config.toml
model = "image captioner"
encoder_norm = "layernorm"
encoder_fused_qkv = true
encoder_bias = "all"
encoder_qk_norm = false
encoder_parallel_block = true
encoder_depths = [5, 5, 5]
fusion = "prefix"
decoder_activation = "gelu_tanh"
decoder_inner_norm = false
decoder_prefix_bidirectional = false
residual_init = "none"
lr = 0.0088
final_lr_fraction = 0
Rows from block 3 of the image encoder of a small image captioner, named by matrix and row number. Rows with one number belong to one neuron. Each number is 200 + 40 x the weight over its row's rms, rounded and kept within 0 to 999. All counts start at 0.
After each neuron's rows are labels from the 100 images, of 14976, where the neuron reaches its highest value: "lies over" is the class under the peak. Only what is clearly more common there than usual is listed. The data: drawn branching plants.
# fc1: MLP up (encoder.blocks.3.mlp.fc1.weight, 320x80), inputs 0-79
# fc2: MLP down (encoder.blocks.3.mlp.fc2.weight, 80x320, transposed), outputs 0-79

fc1.8,204,232,276,193,148,130,228,203,157,158,170,195,279,135,248,151,207,191,234,194,234,174,260,268,169,205,219,250,105,222,230,248,224,213,177,196,169,199,160,207,219,187,219,246,205,206,272,217,141,149,190,224,186,132,142,222,255,234,224,223,203,201,182,133,167,253,223,179,189,211,169,108,196,187,185,237,226,152,163,280
fc2.8,224,180,167,203,184,160,129,147,181,182,240,213,172,238,260,193,181,193,171,161,253,212,138,277,208,221,184,242,248,254,155,159,167,268,232,194,234,208,121,173,194,168,255,142,183,277,122,214,125,201,188,243,242,196,195,192,171,276,226,209,266,222,260,235,192,154,206,216,270,242,249,161,198,202,190,143,148,192,183,217
lies over: ground

fc1.238,178,222,200,171,207,150,209,241,180,205,249,241,285,152,183,227,231,174,196,187,191,164,124,203,226,230,102,202,200,192,177,154,183,244,229,224,143,173,209,129,143,158,182,213,151,283,215,204,251,212,198,208,252,187,197,188,323,195,233,195,203,197,200,164,167,180,244,109,137,205,150,190,259,241,260,192,150,242,207,229
fc2.238,198,148,203,213,231,214,222,210,211,241,209,220,170,163,196,204,74,235,214,156,220,166,293,221,140,79,189,151,179,220,209,182,200,200,162,145,222,135,140,227,223,243,209,271,224,211,231,219,194,154,199,161,209,203,271,249,218,238,199,218,151,188,193,300,236,198,127,223,228,182,235,176,155,194,190,172,206,199,143,244
lies over: foliage

fc1.194,287,199,224,232,221,221,175,126,119,215,196,191,224,222,114,216,232,175,172,168,221,204,244,184,200,243,184,197,223,100,260,252,196,177,148,231,178,223,214,145,145,188,236,197,283,252,252,186,148,195,230,254,237,209,206,183,230,202,173,191,182,143,223,225,172,222,262,167,114,192,182,129,224,189,222,189,206,142,276,161
fc2.194,259,217,232,169,142,224,213,160,206,213,181,200,219,216,226,210,223,245,193,280,236,224,267,144,177,87,199,206,229,176,204,235,160,172,138,141,183,183,265,161,251,206,163,133,247,140,164,262,153,180,236,181,232,204,269,163,172,211,160,197,161,141,167,191,255,186,174,174,280,223,198,260,220,182,218,159,261,224,237,168
lies over: ground; wood

fc1.139,205,221,128,212,209,176,160,257,87,207,233,195,212,166,269,248,194,153,238,212,216,253,167,216,191,234,164,233,219,242,175,209,225,193,224,193,205,178,174,155,146,246,187,222,221,193,202,248,161,95,183,234,147,230,138,172,195,220,227,176,228,190,208,149,168,224,248,185,166,187,161,204,143,200,217,334,283,221,142,194
fc2.139,182,192,140,237,173,126,216,231,121,212,185,186,178,200,247,204,194,216,292,220,220,187,198,171,268,255,208,196,198,240,167,210,237,161,158,175,166,171,93,190,158,229,190,260,241,178,218,153,166,195,182,214,155,243,114,192,187,244,192,195,305,180,279,170,189,158,242,236,164,276,203,221,160,256,218,219,169,232,195,168
lies over: ground

fc1.80,217,203,239,206,215,243,159,154,177,263,254,145,229,183,166,241,199,246,205,160,159,195,210,88,151,184,124,202,177,206,234,232,158,244,182,210,201,196,267,83,179,218,210,154,280,172,196,224,198,209,178,270,264,211,183,148,240,240,150,191,233,163,145,261,226,210,224,194,155,172,183,158,214,197,215,195,268,175,249,160
fc2.80,239,154,249,186,223,260,204,171,203,185,163,156,224,212,159,206,245,192,178,181,177,167,238,193,194,190,153,175,187,200,187,264,156,147,155,146,246,242,252,214,211,207,91,148,306,236,248,159,168,232,268,260,247,136,210,155,250,174,192,234,178,213,118,191,217,188,145,135,241,260,198,209,217,207,184,180,192,181,259,235
lies over: ground

fc1.171,182,245,292,227,207,213,152,186,196,187,242,196,234,145,188,244,181,132,208,200,177,138,263,164,194,170,160,136,272,209,168,198,199,166,237,269,181,241,169,251,264,297,213,222,230,203,222,282,178,157,164,185,217,181,172,275,210,142,129,214,204,185,212,198,185,175,237,173,124,219,193,117,207,182,205,194,158,171,202,261
fc2.171,215,162,170,139,217,205,230,190,210,275,156,187,161,203,224,156,221,322,129,214,206,259,237,211,223,234,186,264,162,194,213,242,209,232,188,131,193,174,178,190,181,182,182,161,115,248,184,155,262,200,243,181,198,252,195,133,209,264,250,211,172,218,178,179,203,243,182,170,267,201,243,269,202,190,223,238,199,266,117,153
lies over: ground

fc1.204,224,173,270,175,206,231,206,193,113,158,203,231,212,196,205,219,101,188,186,295,190,217,249,144,247,197,213,202,129,305,190,252,238,213,264,165,235,218,253,155,162,208,253,257,196,189,185,207,163,185,208,200,173,181,248,215,237,224,227,150,177,199,197,183,165,211,257,157,110,223,181,127,172,148,265,189,216,185,185,232
fc2.204,227,182,145,181,252,163,230,188,242,177,233,170,173,169,243,204,210,228,176,175,278,135,195,218,249,203,229,278,209,181,134,136,246,205,245,226,189,149,173,176,182,207,225,172,265,223,202,159,212,145,113,190,158,268,202,199,285,228,272,193,310,148,194,236,194,266,171,200,195,176,189,243,196,231,143,193,176,156,218,233
lies over: ground

fc1.303,245,245,226,206,190,216,166,196,217,176,244,191,328,223,253,199,212,221,241,195,129,206,205,235,213,210,203,219,203,217,258,273,233,176,173,154,180,131,148,195,102,194,166,242,225,205,258,210,129,144,277,179,152,168,160,199,200,185,199,193,240,158,167,172,195,219,251,245,204,235,126,145,213,152,171,284,192,185,166,210
fc2.303,138,230,249,201,172,117,197,210,150,212,230,214,113,186,227,249,187,204,175,210,273,177,255,172,235,232,225,247,214,231,187,120,173,213,247,193,187,249,166,206,216,178,264,172,196,183,156,172,175,211,106,203,259,156,159,185,152,226,211,201,257,225,258,162,247,190,141,202,222,235,285,152,183,189,234,132,249,250,155,224
lies over: ground

fc1.138,224,234,200,234,129,221,265,172,224,147,205,171,203,207,205,226,223,209,260,164,155,194,207,158,289,271,215,165,160,166,141,171,266,255,174,180,107,139,141,157,196,261,166,240,192,195,227,253,217,214,136,228,173,210,197,265,234,154,186,192,212,236,223,217,260,193,191,91,217,219,163,170,214,246,232,186,213,226,169,156
fc2.138,220,195,195,140,251,223,193,222,193,233,162,163,216,221,227,168,164,195,119,134,217,280,215,219,219,186,224,228,227,121,260,240,134,66,206,190,263,178,193,218,230,185,244,185,171,273,170,191,245,209,224,205,266,187,213,63,140,203,201,208,192,170,166,152,173,220,223,219,252,188,188,220,232,168,177,208,190,209,192,195
lies over: foliage

fc1.260,231,277,159,313,182,209,219,114,169,122,268,229,155,190,183,222,219,179,230,213,232,227,199,218,225,200,194,224,233,176,213,155,167,247,214,224,175,104,170,176,244,236,110,190,227,218,177,172,232,175,191,159,232,227,209,175,217,164,237,230,158,148,215,168,160,222,209,183,222,182,133,243,228,181,189,304,231,126,230,201
fc2.260,215,222,285,181,206,138,189,264,187,267,184,263,173,226,185,145,282,175,228,137,196,157,193,150,199,204,171,117,158,256,211,201,119,220,255,204,199,226,216,123,175,246,201,230,185,203,258,206,232,178,137,233,287,212,175,186,152,192,202,218,208,181,139,178,158,172,263,149,255,164,164,245,217,213,165,207,194,257,207,184
lies over: wood

fc1.54,201,226,262,200,245,215,179,211,190,207,181,164,226,233,169,141,192,214,250,135,229,247,208,134,153,175,164,252,218,220,203,207,207,230,216,234,236,201,182,181,253,247,196,205,188,194,164,179,209,238,219,253,291,179,198,160,240,209,152,188,232,196,127,216,78,212,194,184,201,215,207,78,178,216,139,274,290,144,172,165
fc2.54,201,198,228,250,232,256,161,256,157,244,169,199,168,187,165,234,195,149,253,191,135,208,263,170,235,111,165,168,237,211,233,236,173,123,173,153,287,252,223,160,171,191,207,132,280,246,191,206,193,209,238,172,222,223,232,275,159,199,148,246,172,178,140,204,245,146,207,138,198,197,157,166,211,136,208,188,220,225,236,163
lies over: ground

fc1.233,222,203,159,200,145,152,148,165,90,218,280,194,204,167,251,251,206,167,225,176,234,208,231,162,234,231,188,193,226,219,262,245,262,231,191,157,136,151,144,168,115,221,171,257,228,201,261,232,214,180,231,211,199,190,133,184,186,190,218,203,228,151,211,167,208,239,233,173,163,262,157,182,183,180,267,280,233,137,248,196
fc2.233,187,264,110,244,202,140,193,181,154,206,284,189,175,208,281,178,206,225,256,179,254,206,222,124,241,211,130,250,186,247,182,155,203,214,202,160,190,210,119,147,155,216,183,229,191,248,199,121,171,198,173,212,195,207,144,209,179,220,232,170,341,237,177,197,168,200,254,265,182,222,213,209,181,226,194,226,194,187,181,173
lies over: ground

fc1.219,226,132,234,230,181,255,223,218,258,203,230,175,205,260,146,220,180,191,205,136,121,216,130,110,186,222,207,199,188,202,235,208,209,185,166,194,182,158,291,248,222,168,251,219,125,196,265,248,202,161,207,210,224,141,303,170,214,166,175,148,153,226,175,265,194,209,171,181,212,205,197,235,225,124,145,221,211,193,196,270
fc2.219,190,233,206,224,125,194,148,202,171,200,222,189,105,225,237,255,212,191,210,231,257,121,208,166,209,237,183,259,181,212,192,240,225,236,219,164,157,213,109,190,185,221,168,142,233,206,128,151,185,119,195,191,176,198,183,221,203,250,211,277,236,187,280,167,188,161,208,236,156,183,222,227,237,310,250,188,171,237,132,192
lies over: wood

fc1.211,220,200,179,153,237,264,224,122,260,184,168,186,255,230,179,213,230,189,173,173,112,196,182,159,210,202,233,128,226,142,211,217,232,239,233,224,192,263,311,223,215,119,192,179,175,196,190,201,271,224,221,181,282,200,254,161,206,147,187,173,140,244,118,228,217,180,231,162,175,154,189,162,197,216,176,202,277,169,162,206
fc2.211,228,248,170,288,97,179,168,240,138,223,228,209,157,202,207,191,162,221,195,197,209,178,219,189,235,202,163,231,169,231,150,293,220,207,136,149,216,173,86,204,174,180,207,226,230,250,161,168,151,184,144,145,187,176,163,234,145,214,271,180,242,232,258,186,202,192,228,258,245,234,196,169,241,217,203,236,172,285,198,209
lies over: foliage

fc1.248,266,188,171,252,167,233,216,194,260,248,163,123,158,228,238,148,194,194,247,196,164,197,204,191,277,224,203,188,111,209,262,228,244,273,167,213,206,193,275,282,155,108,234,181,165,234,168,221,164,165,161,227,159,145,236,220,174,279,198,195,177,197,228,153,196,151,163,145,195,193,162,197,160,207,234,227,246,223,163,194
fc2.248,75,203,211,229,198,207,173,176,101,174,199,230,217,157,195,194,236,180,214,162,203,146,187,223,134,245,157,203,260,178,163,203,203,202,184,215,203,262,213,186,245,234,194,171,254,192,194,241,210,299,174,150,200,214,164,170,235,168,189,167,257,205,273,186,136,226,224,274,198,157,233,226,310,233,189,170,211,175,249,251
lies over: wood

fc1.24,162,196,243,170,191,225,194,213,122,144,205,183,246,211,278,207,137,188,210,250,174,189,205,236,222,235,195,201,163,207,254,266,225,227,214,227,237,197,185,140,138,269,147,217,180,255,225,208,229,107,225,194,142,160,169,195,240,191,147,278,247,153,220,105,186,274,232,212,159,185,189,177,129,191,224,268,240,179,198,203
fc2.24,249,277,121,172,194,163,202,155,162,168,189,206,210,203,159,200,232,242,180,214,266,110,232,142,230,225,237,276,204,220,181,123,152,175,229,238,194,192,147,224,213,200,222,210,198,228,175,159,114,231,120,187,209,140,168,175,209,232,261,219,238,225,262,152,217,160,233,247,191,257,220,212,243,252,143,145,220,220,162,231
lies over: ground

fc1.190,216,210,193,246,293,247,162,200,134,240,187,253,208,195,145,204,180,211,237,171,168,278,177,170,161,130,174,173,213,232,229,243,187,229,234,211,231,243,208,134,212,323,189,155,231,141,196,203,201,205,208,284,269,194,215,136,236,193,195,156,149,175,117,147,177,219,254,216,212,146,187,162,237,195,173,179,241,212,184,169
fc2.190,204,170,232,213,206,213,190,282,175,127,225,133,241,206,257,218,176,152,212,231,163,221,239,234,253,133,132,190,241,198,181,186,165,190,202,137,289,245,243,161,206,193,138,189,233,272,189,220,197,250,271,213,230,232,225,247,167,212,149,217,172,161,173,162,219,116,229,150,192,236,188,142,175,186,208,214,277,128,225,170
lies over: ground

fc1.45,231,216,227,203,239,168,206,178,265,184,232,213,233,176,219,180,164,222,262,134,205,274,167,188,253,176,156,203,188,239,155,117,246,262,149,173,157,237,167,183,169,243,240,146,260,201,185,248,178,218,183,251,218,211,195,155,228,156,244,156,181,204,164,172,176,102,131,184,193,182,221,195,182,265,223,213,176,200,252,323
fc2.45,192,212,234,177,229,207,176,222,187,311,234,229,193,199,177,227,229,163,94,240,169,165,240,224,187,205,257,183,250,155,248,204,208,165,209,219,249,183,265,246,122,207,198,243,96,215,228,215,190,158,162,161,225,199,217,337,199,203,185,231,200,231,147,254,158,227,213,166,191,196,190,242,176,175,179,209,219,147,157,147
lies over: wood

fc1.107,214,190,212,233,110,161,243,200,236,221,215,187,247,168,200,124,158,261,231,162,242,240,153,196,255,220,144,149,206,230,255,197,208,219,223,253,257,229,224,114,209,239,214,216,211,189,182,207,190,229,214,221,168,214,169,179,190,270,216,198,223,166,170,145,195,126,199,149,240,308,188,200,123,142,262,210,121,171,177,240
fc2.107,200,191,159,224,237,262,198,175,134,179,198,234,161,184,188,271,229,261,229,210,199,198,212,189,172,156,255,252,206,210,131,193,170,232,238,163,200,176,169,228,218,150,170,185,154,213,159,211,267,183,204,86,206,216,224,291,173,188,236,212,224,257,133,236,232,230,170,263,153,133,214,146,214,249,131,216,274,197,149,243
lies over: wood

fc1.162,172,232,192,229,239,196,140,226,187,105,165,254,240,209,247,252,172,129,229,150,219,192,168,201,203,227,202,173,195,239,198,263,211,201,161,136,144,212,199,281,145,155,271,119,164,233,190,261,225,206,214,204,189,209,211,250,195,217,188,163,226,198,219,254,225,302,287,172,154,138,181,225,222,174,220,193,196,147,178,146
fc2.162,172,188,220,161,107,205,239,170,205,239,234,140,220,122,86,193,201,195,228,217,234,173,238,209,153,240,175,191,203,242,207,219,206,213,168,230,186,170,238,175,263,243,131,170,296,140,202,198,202,220,187,236,201,151,211,143,308,198,180,146,215,219,210,173,173,189,174,214,247,286,205,164,214,262,127,212,218,216,201,173
lies over: wood

fc1.77,260,167,194,219,162,134,211,241,205,182,169,188,131,210,198,196,138,246,246,200,274,194,178,215,162,235,257,206,198,190,241,286,146,191,229,209,183,187,188,266,193,137,226,167,264,158,197,275,251,176,217,220,171,232,158,209,173,209,106,205,149,134,183,204,195,160,220,242,203,204,162,228,151,202,293,288,210,166,204,147
fc2.77,129,287,242,113,202,223,169,168,188,182,222,191,267,193,133,238,230,178,238,137,201,207,245,187,165,199,163,172,223,218,192,163,212,225,191,197,192,204,172,144,232,224,152,226,159,189,188,103,150,241,214,219,157,180,238,202,188,179,274,182,263,240,201,153,248,219,199,232,224,190,255,137,193,200,111,111,239,220,173,259
lies over: ground; foliage

fc1.306,266,216,189,208,141,215,232,187,131,225,240,180,236,268,250,220,202,246,206,210,236,153,201,185,166,128,281,191,174,213,161,250,195,160,159,177,213,154,198,177,170,145,220,232,231,240,131,175,192,170,244,266,211,275,288,243,224,205,227,244,161,235,74,166,134,234,218,177,174,149,166,203,195,206,214,204,183,193,176,180
fc2.306,198,262,265,165,212,201,281,266,209,188,154,144,160,192,164,197,225,182,243,220,142,254,217,150,212,246,175,194,213,142,227,213,207,218,190,195,171,212,211,156,220,178,245,220,131,181,234,236,179,132,233,203,159,78,165,139,217,231,152,254,202,196,252,213,206,166,191,181,222,215,256,192,196,210,120,255,282,211,269,164
lies over: wood

fc1.140,207,230,183,239,173,137,240,148,159,169,219,214,194,222,164,214,172,238,185,192,214,232,144,211,228,201,265,147,193,220,170,196,238,192,203,318,188,163,255,190,184,188,186,247,174,197,228,217,227,200,258,239,126,161,275,225,229,286,144,181,171,184,199,111,159,140,274,144,244,254,174,216,126,185,151,178,221,165,209,228
fc2.140,151,112,140,155,210,221,257,205,175,255,245,191,213,163,220,168,241,189,176,202,145,216,240,166,188,176,153,221,166,225,180,172,245,195,251,158,192,222,173,205,240,184,208,214,173,180,169,234,171,211,146,106,220,282,193,172,165,208,277,215,193,202,164,230,230,226,166,255,192,110,290,127,233,141,287,212,164,188,209,198
lies over: wood

fc1.145,232,136,204,217,198,250,225,133,168,226,192,192,280,283,205,269,116,223,222,183,198,148,182,170,170,195,183,178,152,209,226,250,197,199,224,161,203,278,168,160,146,174,203,238,264,168,232,195,194,210,176,182,159,175,187,159,180,189,145,248,247,261,213,186,305,206,218,258,159,235,161,196,266,183,225,222,179,222,103,177
fc2.145,186,283,233,162,141,203,170,238,217,99,286,193,164,144,260,164,200,140,154,206,191,193,186,168,235,192,224,219,208,131,196,192,230,205,245,228,134,119,206,236,263,221,209,151,216,206,119,197,188,177,195,189,261,209,195,183,186,255,252,235,101,225,214,259,154,206,211,197,195,248,196,167,182,160,210,219,206,220,235,129
lies over: foliage

fc1.55,265,165,183,205,208,233,235,236,217,194,192,199,216,261,247,258,193,211,195,177,184,201,173,150,154,215,223,138,149,218,145,212,277,199,172,170,201,167,165,196,160,154,225,201,83,222,223,199,219,179,242,223,246,248,156,152,172,240,161,194,160,262,273,182,237,157,286,208,228,186,191,103,193,159,191,288,218,203,184,263
fc2.55,155,211,257,202,221,162,214,163,203,252,184,223,140,193,181,138,203,174,256,204,216,173,269,234,236,184,227,228,246,151,266,234,198,221,251,208,172,232,238,210,256,215,208,203,280,139,152,230,153,205,127,174,184,206,245,218,207,190,231,216,286,185,168,236,168,176,104,260,114,197,196,255,217,217,143,124,202,153,190,159
lies over: foliage